python train.py --encoder_arch="wavenet" --model="contrastive audio-text model" --dataset="chords played on synthesised instruments" --train_examples=52083 --gain_aug_db=10 --input="waveform_16khz" --tokenizer="word" --vocab_size=60 --loss="softmax" --embed_dim=128 --encoder_norm="batchnorm" --encoder_depths=[12] --encoder_kernel_size=5 --encoder_wave_channels=128 --encoder_wave_strides=[5, 4, 4, 2] --encoder_widths=[320] --text_encoder_causal=true --text_encoder_width=192 --text_encoder_layers=10 --text_encoder_norm="layernorm" --text_encoder_norm_position="pre" --text_encoder_activation="swiglu" --text_encoder_mlp_ratio=4 --text_encoder_head_dim=32 --text_encoder_fused_qkv=false --text_encoder_bias="none" --text_encoder_qk_norm=false --text_encoder_layer_scale_init=0.1 --text_encoder_parallel_block=false --text_encoder_dropout=0.1 --text_encoder_inner_norm=false --text_encoder_positions="sincos" --init="torch_default" --residual_init="none" --optimizer="muon" --muon_scale="match_rms_adamw" --learning_rate=0.0069 --momentum=0.95 --nesterov=true --orthogonalizer="newton_schulz_5" --adamw_lr_other_params=0.0016 --max_steps=6200 --batch_size=128 --epochs=15.2 --lr_schedule="cosine" --final_lr_fraction=0 --warmup_steps=1240 --weight_decay=0.2 --adamw_weight_decay_other_params=0
Rows from block 6 of the text encoder, named by matrix and row number. Rows with one number belong to one neuron. Each number is 128 + 32 x the weight over its row's rms, rounded and kept within 0 to 255. All counts start at 0.
# gate: MLP gate (text_encoder.blocks.6.mlp.gate.weight, 768x192), inputs 0-191
# fc1: MLP up (text_encoder.blocks.6.mlp.fc1.weight, 768x192), inputs 0-191
# fc2: MLP down (text_encoder.blocks.6.mlp.fc2.weight, 192x768, transposed), outputs 0-191
gate.328 [ 97 104 136  75 167 132 113 137 127 109 112 163 158 135 132 143 191 174 156 114 118 104 118 161  78 158  52 159 138 146 143 121  88 158 105 143 160 173 134  53 129 151 118 113 163 110 130 112 180 165 123  54  82  92  59 134 200 171 110 157 137 105 139  94  94 139 101 135 122  66 144 120 124 146 105 193 159 151 140 173 136  96 198 146 139 179 123 123 115 157 109  66  84 132 147  74 143  92 126 122 110 130 133  87 143 136  93 149  48 131 164 145 161 106 157 134 119  67 127 109 166  23 130 109 139  91 148  87  91 117  96 150 130 163 114 139  58 132 159  84 122 105 178 142 176 103 162 127 136  69  95 173 150 129 135 134  93 129 127 118 130 128 132 153 108 140 192 123 127 116 109 154 202 122 101 119 132 140  87 154 150  96 177 158 148  76 142 120 149 166 145 138]
fc1.328 [127 166 150 149  97 139 148 103 122 194 177 135 101 154 140 118 192  76 125 168 138 155 153  74 139  85 182 122 119 115 107 160 184 144 106 135 147 166 115 134 162 116 113 123 142 114  95 139 124 108 113 118  65 157 128 121 111 117  46 125 160 146 112 106 113  82 136 105 204  71 114  89 146 116 128 127 138 133 113 189  97 102 116  56 165  78 128 107 124 121  92 101 149 146 128 113  74 199 164 138 153  76  73 120 153 145  51 154 164  97 148 111 158 102 174 134 119  48  94 133 151 129  61 148 142  95 150  62 104 193 157  99 139 118 110 139 108 124 137  87 129 152 145 100  89 117 154 123 157 149 185 134 120 133 109  78 125 186 137  72 141 175 170 186 135 142 135 121 159 121 133 147 148  83 141 179 144  79 162 104 118  84  70 170 180 158 149 142 139 140 146 127]
fc2.328 [136 136 122 136 103  70 135  89 105 144  90 123 166 159 133 105  55 159  99 145 108  89 127  88 121 135 162  96 156 128 138 101  43 120  78 163 160 139 146 111  96 147  94 140 114 134 126  87 151 122 136 146 101 198 130 120 116 100 145 180 108 103 129 151 155 137 110 118 138 125  71 106 108 151 131 110 185  70 117  91 143 138 154  79 119  99 138 140 138 135 105 132 128  90 195 122  98 117 116 184  93 147  93 140 146  61 169 136 106 173 102 117 149 141 148 139 118 144 128 150  64 109 121 115 145 109 176 187 160 168 187 128 139 101 101 109  62 143 129 122 144 106 100 191  82 103 129  85 138 160 210  98 121 104 109  80 160 101 101 158 138 101 132 124 130 117  74 117  89 128 190  87 183 159 169  31 160  96  99 130 117 156 117  81 100 166 171 108 190 208 121 136]
gate.329 [148  98 135 117 130 177 171 115 142  90  81 100 172 166 126 162 147  97 150 152 128 121 145  89 108 138 157 143 152 132 161 175  85 117 132 198 153 137 130 162 144 118  80 139  86 159 159 140  99  72 102 101 151  98  99 144 162 131 200 140  82 153 176 139  79  95 117 124 203 113 147 117 146  94 100 102 111 110 111  91 129  88 159 113 135 127 165  95  77 136 113  96 105 125 147 137 214 208  89 121 150  85 126 159  76 107 117  94 204  86 143 184 104 126 151  98 171 105 181 167 118 149 156 135 134  79 166 168 118  92 111  96 124  97 109 131 155 127  86  60 107 124 133 150  90 120 100 149 146 108 142 117 101 178 148 149 134 178 136 132 142 125 107 125 158 125 153 149  81 126 122  90 121 183 145  94 137 138  89 111 162 108  55  63 149 185  84 121 194  76  90 164]
fc1.329 [130 147 106 154 160  84 123 158 160 101  98  94 118 110 157 153  94 151  91 172 113  96 158 112 186 120  49 131 187 112 123 162 127 155 123 116 127 126 116 127 118 160  74 125 101 127  84 168 108 124 111 104 122  97  93 172  85  88 117 135 116 123 110 143 104 113 174 155 164 134 123 104 143  94 146 136 141 121 105 156 124 117 163 122 119 126 170 126 134 133 108 121 166 172 154 163  97 155 155 146 132 168 108 176 105 108 100  87 165  50 112 164  90 152 122  89 158 151 169 161 101 155 182  98 151 173  80 146 127 106  60 187  70  93  36 194 129  96  69  96 160 139 148 141  81 140  81 119 126 132 221 119 165 153 101 150  98 138 135 135 171 145 164  46 108 153 102  77 125 111 134 107 114 186 183  93 122 173 124 178 102  78 102 157 183 111 115 106 117 103 141 106]
fc2.329 [126 153 151 130 132 102 163 141 157 159  78 221 115 157 107 113 152 166 112 116 111 133 125 169 114 138 104  61 156 106 130 181 158  84 126  52 162  96 131 145 149 136 146 186 100  58  69 106 136 127  89  54 166 140 119 119 136  55 117 143 119 156 109 164  95  73 120  99 208 128  98  90 141  84  94  82 123 121 142 156  96  78 124 175 135 167  96 135 136 113  77 132 112 139 160 137 113 110 189  95 112 134  91 154  85  97 149 155 161 184 144 161  77 117  74 106  68 133 125 197 138 125  51 107  92  55 117 145 132 126 125 102 108 135 135  96  80 145 124 175 190 185 130 151  54 136 102 136 149 148  95  74 162 123 117 128 126 121 143 109 121 134 128 126 110  91 158 148 144 139 167 122 119 146 119 138 128  98 146 123 116 110 154  78 117 119 145 100 186 141 149 162]
gate.331 [133 101 139 136 145 132  76 141 128  68 139 126 125 146 113  94 160 133 142  67 130 141 103 116 185 110 132 140  49  90 146  77 144 117 164 124 118  72 130 158 153 210 117 101 158 144 177 188 121  89  82 119  94  93 158 116 144 131 129 193  61 129 137 143 156 166 159 134 215  92 179 129  85 120 138 122  96 201 107  93 103 130  70 162 119 123 102 160 121 104  97 147 162 154  72 145 190  56 132 115 136 143 145  94 123 156 139  38 157  87 122 196 164 136 110 107 150 185  98 117 103 115 135 147 148  63 110 125  93 134 146  90 118 135 104 150 116 135 168 122 101  84 153 152 145 104 182 122 177 121 102 113 164 150 133 109 138 147 141 145  69 172 147  78 139 144 160 152 107 161 102  89 130 107 158 134 101 141 128 141 123 146 172  99 180 106 139  72 135 159 102  81]
fc1.331 [146 137  61  63 122  96 152 139 159 168 128  58 148  87  91 168 104 162 104 156  75 171 141 119  86 123 165 116 147 157 106 121 105 155 103 160 159 132  94  82 137 125 170 142 124 109 149 134 100 154 165 195 155 150  92  98 126 158 163 162 176 142 144 101 153  74 135 132 133 182  84 130 168 109 130 151 114  83  77  86 165 142 125  93 116 146 176 100 131 155 137 114 116 103  80  87  76 192 148 172 115  77 114 134 130  80 155 157  98 185 159  78  88 150 217 145 174  84 106 160 148  91 108 145  81 112 172  85 136  85 153 156 131 125 182 114 174 106 107 122 100 163 140 113 175 171  61 107  95 139 107 173 143 110 181 112 122 133 147 141  98  68 128 149 152 121 126 138 165 101 122 128 141 122 148 122 135 105 141 106 145 173 110 157  87  76  78  81  98 144 147 172]
fc2.331 [141 170  94  64  50 209 105 193 138 101 116  65  88 158 122 139 135 175 175  92 115  64 132  86  97 140 150 145  96 176 139  81  90 141 158 173 108 124 149 106  68 133 164 140 116 104  99 139 148  92 130 131  97 120 110  72 116 114  84 227 112 161 175 168 157 164 139 121 130  82 137  93  98 149 158 139 130 144  99 151 132 183 117 130  71 165 141 140 137 157 105 112 151 136  96  90 166 178 115 146 120 134 150 113 158  85 142 156 130  87 175 146 144 112 141 151  95 169 136 131 145  99 136 138  96 141 128 155 159 134 127 158  95 153  95 114 129  88 157 126 119 167 147 141 101 128  70  50  71 141 192 129 140 143 156 147 135 185 116 159 123 152 100 152 134 102 105  89 150 114 114 153 168 137 200  93 139  91 166 129  93 154  68 143 106 136  79 107  78 171 167 102]
gate.332 [191 127 101 112 142 165 154  54 146 154 173 156 109 141 188 142 112 143 136 132 106 134 124  51 141 111  76  64  89 144 131  96  56  62 166 128  82 197 129 111 146 117 117  88  92 119 123 112 124 202 143 123 177 217 154  90 113  83  79 113 149 136  98 132 183 159 118 194  80 178 100 155 158 107 144 149 133 144  86 160 142 127 120 102 168 118 112 136 148  77 156 115 147 134 127 143 129 123 121 171 131  77  60 127 162 138 111 173 138 134 169 147 129 131 134 179 119 138 131 135 126 136 158  82 128  81 138 136 105 166  90 123  87  87 174 220 170 162 120 149 150  92  74 130 103 105 160 146 164 107 147 129 115 149 126  89  85 120 118 103  81 174  81 170 147 153 136 121  86 106 136 117 141 142 177 156  90  97 125 142 113 123 149 103  80  72 158 126 114 124 115 147]
fc1.332 [146 115 110 146 177 168 164  45 167 145  92 111  90 102 180 137 137 113 166 147 149 157 142 152 142  84  76 122 152 121 102 113 139 123 111 157  85 138 142  83 118 103  78 117 146 150  99 176 132  65 125 107 126 131 132 105 186 179  47  78 158 106  89  98 125  67 145 105 125 145 128 119 158  96 103 124 214 138 137 143 109 141 121  93 127  72  96 161 195 141  81 172 145 129 174  94 113 126 188 183 105 144 140 140 116 121 120  97  94  93 120 130 135 116 111 110 104 136 191 132 156 137 162 111  80 122  87 127 115 153 158 117 141 115  94 174 200 133  62  99 119 128 121  70 129  57 103 155 115 145 141 135 145 183 138 165 218 126  96 111 112 148 113 114 129  94 115 133 144 146 155  89 104 133 101 187 168 136 168  82  93 167  97 151 136  94 158 198 116 137 121 175]
fc2.332 [142 167 120 105 179  76 151 196 182 148 127 182 180  97 114 130  96 108 159  89 167  67 153 123 122 137  50  87 140 169 123  59  90  91  94 118 187 114 136 160 134 126 115 149  71 151 116 130 112 129  76 145 138 101 148 177 113  99 117 110 152  89 130  98 139 132 128 142 106 137 115 137 100 109 183 184  80 148 120  97 174 127 136 167 136 134 100  78 100 111 189 115 135 131 146  84  95 112 156 145 128  98 175 156 149 113  66 157 129 100 132 107  87 111 116  71  85  83 174 136 112 155 158 138 121 131  88  92 171 158 145  96 120 182 154 122 138  83 113 146 199 127 185 134  83 142 168 101 150 206 115 151 145 128  73 117 129 131  87 145 103 125 119 122 133 189  93 165 156 105 124  74 120 123 111 130  97  98  85 136 153 135 185  95 112  87 124 194 169  75 126  91]
gate.333 [156 141 140 117 144 113 146 106 119 106 132  98 185 128 160 141 106 144 115 107 137 121  86 133 132 104 134  62 169 134 156 101 156  99 106 126 155  83  71 105 137  81 139 104 103 153 112 134  97 126 161  80 113  98 170 181  46  93 212 158 142 116  99  82 171 132 127 170 144  99 130 157 138  99 137 141 105 174 164 114 128  45 101  74 154 139  67 119  83 149 175 177  94  91 114 150 107 108 172 145 183 124 142 137  93 160 121 164 115 119 164 107 155  94 130 184 115 100  56  68 158  76 162 108 177 177  99 103 178 120 127 119 125  82 120 109 113 118 154 167 115 166 155 143 132 147 176  90 194 124 137 161 202  88 101 140 115 184 167 127 116 109 137 142  73 137 126 130 118 137 161 155 136 128  50 134 109 106 124 131 103  81 136 126 146 138 152 107 160 173  85 199]
fc1.333 [ 97 102 150 108 104  89 141 138 137  69 159  98 199  94 120 127 136 149 105 140 116 108 115 117 122 107 131 102 159 178 120  99 144  64 120 112 126 131  89  61 127 141 155  97  89 175 109 163  93 111 106  85 118  66 158 158  85 176 177 132  86 111 144  75 154  80 156 188 130 123 172 127 137 124 102 152 114 147 119 116  96  84 138 111 174  85 126 106  94 105 202 130  72 118 154 150  86 121 142 171 146 122 132 119 105 152 181 147 128 131 135  47 160 136 160 187 120 132  30 100 158 113 125  88 131 164 129 166 138 148 167 131 127 111 145 130 133 143 167 144 134 143 149 158 144 131 100 137 141 135 134 178 167 131 161 154 123 196 113 106  76 101 164 137 110 138 161 173 118 125 147 150 114  90  89 142 122  88  91 121 103  66 127 140 186 110 206 111 194 165  77 219]
fc2.333 [110 101 111 143 168 153 192 168 142 104 118  49 235 101  96  97 106 179 113 106 148 136 115 123 149 175  77 175 116 156 101 128  33  99 133  77 124 121 121 116 133 113 113 121 122 154 162 125  41 152 154  99 105 170 125 182  83 139 145 136 149 100 104 118 158  72 163 138 116  65 129 151 155 132 168  91  63 126 144  91 142 138 127  99 163 124 181 137 127  85 101 194 124  98 148  99 121  97 161  79 120 134 162 132 136 129 120 117 120 198 133 125 119  77 133 105 164 157 123 143 105  93 156 128 122 111 110 103  94  97 133  87 157 125 144  92 150 153  90 152 159 164 107 119 111 197 128 160  77  97 147 143 218 126 143 169 140 138 173 113 117 152 137 148 114  74 143  97 154 131  98 157 134 146 149 171  64 117  91  95 134 149  39 110 148 121  99 110 147 119 137 127]
gate.334 [ 85 208 139 160 154  95 151 139 131 114 102 107 126 142 127  92 147 138 127 142  93  74 115  93 164 129  93 120 165 112  89 130  99 141 131  75 175  94 151 185 117 120  86  95 112  82 123 134  97 114 200 253 140 111 169 108 135  93 108 152 123 135 114  94 168 186 162 131  89 175 123 109 130  89 128 134 153 100  99  97 102  99 135 143 131 139 101 119 207 166 174 147  68 130 173 165 116 126 141 135 151 160  94  69 131  87  63  89 103 138 128 119  73 114  98 185 188 134 176 131 133 148 132 127 121 130 122 164 153  91 151  91 143 130 172  85 102  65 143 147 116 152 142 104 109 124 165  75 107 173 121 124 123 154 173 194  93  92 116  68 101  78 129 167 147 104  93 180 109 124 141 124  95 160 164 165 143  80 152 148 135 116  90 151 152 172 128  96 127 140 150 160]
fc1.334 [128  43 147 113 106 102 134 192 137 102 123 138  71 120 130 112 140 131 133 128 115 160 120 135 158 146 148  96  75 130 155 108  66 168 143 169  78 169 120 170  84 139 163 166 132 245 110 126 163 145 136  83 146 147 103 150 131 138 144 135 125 132 106 126 108 176 121 179 155  86 153 123  89 150 144 121 101 149 140 192 106 161  83 146 106 107 108  95 115  64  83 107 172 143 102 152 136 144 115 140  79 109 150 136 181 133 123 114  82 120 168 120 149 155 142  87 102 181  86 146 117  83 150 138 130 138  88 106  55 204 204 162 112 114  84  75 158 163 105 148 121 118 117 110 128 128  62 182 109  93 122 138  74 164  93 119 203 109 136 192 128 140 133 134 131 136 155 156 120 111 134  69 161 139  99 141  88 162  77 134 121 133 172 120 121  81 179 152 124  95 150  95]
fc2.334 [163 113 119 152 110 102 139 162 105 127 135 150  94 105 147 177 150 126 145 130  92 156  84 141 159 165 177  94 132 161  78 114 130 121 156  79 129 130 107 151 134 159 202 140 112 118  73 155 108 138 204 133 134 142 115 127 183 102 135  69  99 120 115 102 154 137 111 105 170 222 147 146 131 133 129 208 137 165 128 139 125 107 130 117 151 138  96 139  84 131 104 111 158  97 188  85 110 147 115 139 109 135 141 145  87 150 165 176  89  76 121 150 103 150 145 118 111 153 149 214  95  59  65 106  75 157 121  88 160  99 173 175 172 155 118 177 152 125  88  90 170 124 138  70 129 126 196  89 115 125 129  37 108 103 151 168 179 121 159  83 129 131 149 147 159  68 172 151  61 130 137 150 142 133  90 121 139 143 124 130 102  82 106 122 104 158 152 109 162  72  99 107]
gate.335 [164 162 144 178  88 136 101 172 187 194 110 112 156 191 105  70 128 109 135 211  86  88  90 197 136 188  76 204 141  95 120  94 107 134 121  96 149 132  97 172 112 152 150  97 142 132 102 125 117 158 161 101 103 116 157 164 143 146 144  98  71 140  74 142  91 103 134 141 186 158 149 120 147  77 139 122  98 146 101 161 112 109 140 108 114 140  93 163 152 145 140 120  78 101 138  69 186 182 118 155 193 109  97 134  81  83 114 141 122 115 174 149 140 168 133 113 126 130  93 122  89 161  66 147 137 102 147  84 129 130  88 135  86  98 149 135 161 115 109 101 127 148 157  99 157 111 104 140 117 124 181  81  90 140 177 142 144 126  80  34 189 149 146 141  94 128 125 113 139  89 148 128 101 100 184 114 128 125 155 171 164 140 104  75 139 104 159 151  95 144  81 104]
fc1.335 [124 140 126 100 132 143  91 174 125 133  80 161 132 130  86 108 137 168  49 138  57 131 132  80 171 159  76  90 195 113 204 117 137  72 178 136 154 162 163 138 119 141 100  51 114 126 169 144 102 148 107  72 121 169  89 144 106  90 107 107 165  92 129 142 109 114  84 154 138 101 101 148 118 108 127 170 117 195 134  66 135  99 174 140 146 172 157  76 128 162 134  79 117 108 196 152  87  98 153 108 139  92 120 136 166 160 124 174 144  78 154 139 135 179  75 128 131 131 129 150 114 146 112 118 130 158 129 108 165 156 152 130 145 147 175 127 140 118 123 109 116 161 119 105 127 159  84 115  97  96 118 181 128 105 128 120 153 201 126  93 158 122 117 197  83 116 211 105 132 111 117 144 115  82  94  81 133 154  99 150 126 139  78  61 141 129 125 158  74 176 176  78]
fc2.335 [112 150 125 172 104 141 136 183 141 123 179 164 131 151 125 211 128 110 138 153 144 140 142 171 146 109 105 162 123 139 103  93 123 127 210 110 174 119 159  87 110 109 106  89  95 174 158 146 158 136 146 110 134 190  68 148 126 169 131 148 133 104 113 132  82 124 100 118 132 122 128 154 135  73 133 194  63  68 121 123 175 107 115 129 120 136 142 209  95 124 126 158 192 107 177 177 183 185 143 101  88 113 137 116 190 168 169 114 145 135 130 114 122 106  58  96 177 116 149 175 150 169 224 145 140 146 108 150  79 110  79 106 153 135  94 176 177 105 149 148 133 115 125 141  92 160 110 174  77 146 104 123 122 190 178 152 141 117 134 113  67 125 139 170 140 137 162  56 111 163 128 164 131 166 113 124 141 119 162 120 131  72 153 130 110 111 157 102 186 129 138 119]
gate.337 [104 145 151 135 133 152 119 176 122  90  67  75 177 114 170 169 126 146 187 151  87 134  88 118 130 128 185 143 165  99 114 166 104  94  96 103 130 150 104 131 112  96 180 136 129  78 141 124 130 108 129  91 151  55 134 147  61 102 160 147  99 136 137 159  69 128 134 109 154 177 173 158 120 142 127 114 129  98 131  99  88 184 156 142  78 134 130 114  87 120 139 113 124 174  88 144 143 149  82 114  97 112 107 137 172 147 150 191 166 112  74 216  81 170 126 147 125 138  74 118 139  94 132 170  79 173  99 148 116 170 100 147 230  59  47 142 131 119 130 143 137 138 144 138 132  82 197 111 102 177 115 124 121 165 128 121 211 142 119 119 158 136 103 122 154  93 150 108  91 129 117 143 134 121 125 162 126 110 155  98 110 172 145  66 159 156 101 131 135 113  68  88]
fc1.337 [112 102 129 181 120 169 144 179 140 116  86 140 143 149 142 126 151  99 175 126 112 133 104  93  94  90 171 133 131  92 108 222 138 137 111 137  80 150 108 113  93  55 162 119 129 139 142 135 132 103 149 123 184  70  71 157 120  93 166 125  69  95 121 149  86 190 141  99 150 185 151 178 142  97 152 105 113 123 128  89  94 182 140 114  98 116 106 126  70 150 115  89 167 152  98 178 124 129 108  82  76 133 156  93 125 162 133 163 178 107 113 160  77 181  75 130 104 117  90 150 151 107 129 173  40 189 101 126 159 109 129 151 215 124  89 145 129  75 138 141 143 132  80 144 169 134 157  85 136 119  88 140 112 138 152 135 190 130 152 175 161 124 118 146 150 112  89  95 140 128 132 150 140 122  99 149 205 104 154 143  66 171 138  70 156 137 107 120 126 144  84 114]
fc2.337 [ 85 129 104 132 145 149 134 178 115 128 129  86 160 158 100 108 163 150  85 100 127 120  96 115 137 129  82 195 144 120  98 147 167 176 122 169 158  86 151 130  93 184 132 139 140  94 127 132 159 111 160 191 109 129 148 103 135  78  82 102 117 111 112 101 115  90  75 131 120 125 100  48 172 192  75  73 116 123 107 192  87 145  84 146 121 167  77 112 161 121 109  95 139 111 148 142  99 119 115 173 133 140 174 220 141  88  81  96 166 110 119 211 115  72 151  94  80 161 110  80 172 134 131 106 120 118 112 152 115 109 135 138  84 119  82 149 140 103 164  96 129 142  85  95 170 115  75 148 178  83 127 101 152 129 126 179 137  91 115 139  95 141 140 132 153 138 139 110  47  81 124 121 170  58 107 110 147 137 102 124 144 156  89 163 164 151  98  70 163  84 102 128]
gate.339 [130 164 133 136 176 131 201 174 152 138  87 133  98 139 218 172 124 108 168  94  91 100 126 116 106 159  96  94 136  72 104 201 125  76 142 171 138 146 120 175 118 164 174 212 141 148 137  99 168 155 114 133 134 118 182 105 166 141  96 179 162 139  82 106 147 144 103 170  83 173 140 111 158 130 178 125  88 111 165 122 159 134 120 187  76 174 135 102  53 113  80 147 126  98 156 128 143 118 122 136 144 115 148 124 196 144 135 124  81 171 122 127 126 149 116 133 173 122 130 111 151 143 116 175 113 166 107  80 143 161 113  89 146  94 122 125  52 114 144 127 101 107 119  92 124 132  64  97 107  85 102 179 134 158 105 107 163 101  98 112 129  58 105 119 148 131 170 109  98 100 161 115 133  50 106  74 166 126 110 127 190  85 154 131 107 104 128 124 127 115  81  75]
fc1.339 [163 100 149 132 106  80 103 108 121  88  80 142 127 144 106 131 136 118 133 117 105 127 105 153 148 185  59 124  85 128 178 104 190 163 152 149 127 109 121 112  38 177 108 126  99 101  49 126 102 138 148 147  43 136  56 150  94 139  81  79 125 185 125 135 131 118 173 139 162 159 121 142 134 180 141 158 135 194 142 170 105 104 152 131 127 154 133 135 194 101 186 124 115  64 163 146 199 117 106 125 136  88 104 106 143  88 167  94 109 139  85  69 140 167  87 126 125 138 119 157 120 128 123 101 158 144 101 124  98 162 103 104 127 188 139 112 135 105  83 103 123 108 127 106 129 118 173 119 138 166 119 102  86  75 128 128 164 143 168 119 146  64 156 125  44 129 195 121 164 128 122 148 141  80 105 150 168 146 114 164 128 161 108 212 128 160 146 163 130 172 155 101]
fc2.339 [126 168 176 125 141 167 113  65 138 196 163 136 135 159 123 131 131 117 158  94 150 101  79 176  96 188  34  98 154 184 139 118 179 174 149 129 105 106 128 156 187 170 158  70 119 124 111 130 112 114 122 135  79 125 120 146 161  97 106 157  87 134 107 148 143 111 158 125 163 121 173 130 105 131  95 172  97 170 160  95 109 139 113 127 106 140 130 116 118 144 188 115 107 136 145 120 193 164 115 120 166 151 124 131 167 152 126 155 176 148 100  95 142 202  95 126 135 137 177 150 116 110 127 181 179 151  92 150  60 163 131 137 126 173 157 133 104  47 112  94 165 137  84  97 138 116 172  94 137  76  69  78 104 141 124  79  91 126  97 157 118  73 140 141 104 173 145 159 129 115 142 169 145 119 160 146 199 123 124 107 124 146 172 150 109 146 211 156 151 199 125  97]
gate.341 [ 99 157 164 137 162  70 123  64 112 142 194  90 142 124 114 142 125 112 168 116 155 138 160  87 101 126 141 134 138 133 155 116 172 138  88 108 117 123  88  97  90 110 163 124 108 174 131 143 137 142 115 124 129 155 153 130 140 176 183 170 137 154 161  96 136 120 115  62  92 148 152 127 205 138 139 120 136 123 183 174 112 140 164 121 130 177 118 176 129  91  73 134 115 107 172 150  61  54  45 164 157 126 182 155 102 143 114 171  97 195  90 125 127 130 138 147 197 136 114 111 128 132 123  87 101 144 161 117 142 153  65 164 113 110 148  71 164 133 126 149 161  73 195 142  81 114 123 153 148 132 106 148 116 138 116 154 171  90 121 106  82 105 149  81 152 129 115 129 194 141 100 157  71 163 125 120 122 130  48  82 137  95  65  49 146 125 136 132  75  92 139 109]
fc1.341 [136 153  87 135  91 134 161 126 157  89  84 144  94 172 119 140 140 144 128 166 182 128 163 160 161 135  62 154 157 166 106 137 140  75 114 106  86 125 133 125 161 125 137  40 111 130 106 127 136 156 102  87 154 145 163 138 129 133  89  93 170 107  95 161 113  89  89 126 100 146  83 146 105 129  80 126 124  65 146 131 175 167  79 109  91 103 111 116 139 164 102 126  87 152 132 178 146 138 226 133 124 133 109  82 170  81 168 100 154 142 128  46  91 150 155  69  96 119 143 144 113 111 105 140 170 212  96 139 113 120 124  85  90 180 108 197  86 120 131 140 133 129 102 118 126 108  87 100 160 103  62 113 141 163 141 130 166 141 116 102 197 174  95 175  87 103 143 164  89 100 139  99 202 139 135 177 125 143 193 131 135 116 151 160 163 162 135  74 132 155 106 144]
fc2.341 [142 133 179 150  90 103 164 115 123 151 135 112 142 123 108 134 193 128 179  91 172 132 167 150 190 141 125  92  97 165 146  89  47 133 116 117 150  97 121  70 107 150 108 160 144 142 148 100 104 153 112 144  98 111 153 119 138 142 114 197 141 107 131 126 143 109 135  98 122 118 130 175 151 121 130  92 127 142 134 136  99 135 159 182  78 193 181 185  80  95 115 148 126 133 105 118 117  80 137 132 122 149 165 121  61  57 157 153 118  84 141 122  90 107 197 154  84 201 131  96 115 131 118 100  84 146 112 177  84 121 100 128  74  94 129  77  98 104 115 172 125 134 118 131 149 146 141 184 110 105 166 110 116 150  93 190 134  76 137 107 143 104  79 148 150 120 166  88 163  85 139 140 108  77  57 150 158 183 173  75 129  89 141 202 178 159 126 144  82 150 117  67]
gate.342 [196 101  78 155 169 143 118 162 111 110 123  57 161  86 111 186 157  92 133  69 139  92 166 126 173 115 157 163  85 152 173  96  78 131 117 120 125 118 118 103 142 106 140  55 121 109 139 108 115 196 137  65 142 120 155 124 140 146 195  65 114 138 127 167 134 151 129 166 146 111 140  73 138 160 131 136 110 131 193 166 140 148 112 135 125 106 133 135 135 106 107 123 131 138 147 150 206 154  48  76 103 163 113 185  88 110 122 157  76 104 101  99 158 101 186 125 178 100  93  82 113 176 136 104 144 121 165 107 211 130  77 109 119 118 101  56 156  75 117 110 170 134 156 109  82 170  97 165 185 125 151 146  88 115 172 125 104 164 136 128 116 179 107 187 116 118 151 129 129 113 181  97  58 110 134 102 107 170  98 113 136 139 147 110 124 127 113 111 123 133 132 141]
fc1.342 [ 69 147 113 122 149 159 183 180  88 118 125 101 147 166 138 170 152 140 110 205 127 152 126 110 154 183  93 214 101  86 114 131  91 166 125 119 181 117 138 108 123 101 161 168 176 171 158 164 131 192 107  67 169 109 151 135 147 122 109 126 110 161 110 123 144 146 101 130 162 120 108 113  89 173 141 149 119 113 122 120 190 113  68  83  82 155 144 122 134  76  97  81  96 128 136 163 139 141 150  94 129 136 129 119  86 165 146 166 103 179 189 121  56 100 158 158 134 108 160  81 186  84 126 114  64 157 133 118 215 109 129 186 136 121  70  67 138 142 119 140 109 100  94  77 146 133 125  94 168 103 105 120 133 135  88  86  90 127  94 134 107 159  95  78 126 124 141 169 151 120  59 116  79  92 112 147 144 138  81 145 116 106 102 182 139  93 149 143 108 170 119 129]
fc2.342 [152 100 111 120 108 123  93 156 106 122  97  60 138 151 136 134 114 147 103 146  75 207  59 145 141  92 121 154 111 120 162 117 117 146 103 167 141 130 163 141 117 132 143 136 142 128  92  87 111 142 145 106 131 108 170 110 130  99 200  97  76 170 149 174 134 122 119 142  79 132 134  99 147 171 106  85 148 112 119  94 114  95 147 119 102 124  83 118 151  97  93 154 124 118 138 168 113 126 157  77  89 168 162 124 156 129 133 131  82 175 164 112 172 114 139 114  95 144 195 121 152 165  58 123 126 103 182  87  93 202 134 147 127 116  97 142 172 121 179 106 157 136  92 113 160 140 117 187 173  85 200 184 140 170 218 132 129 153 180  77  85 147 102 104 174  98 152 212 122 122  72 116  95 136 131 132  96 155  73 129 129  62 131  97  78 113 142 175  97 127 164 151]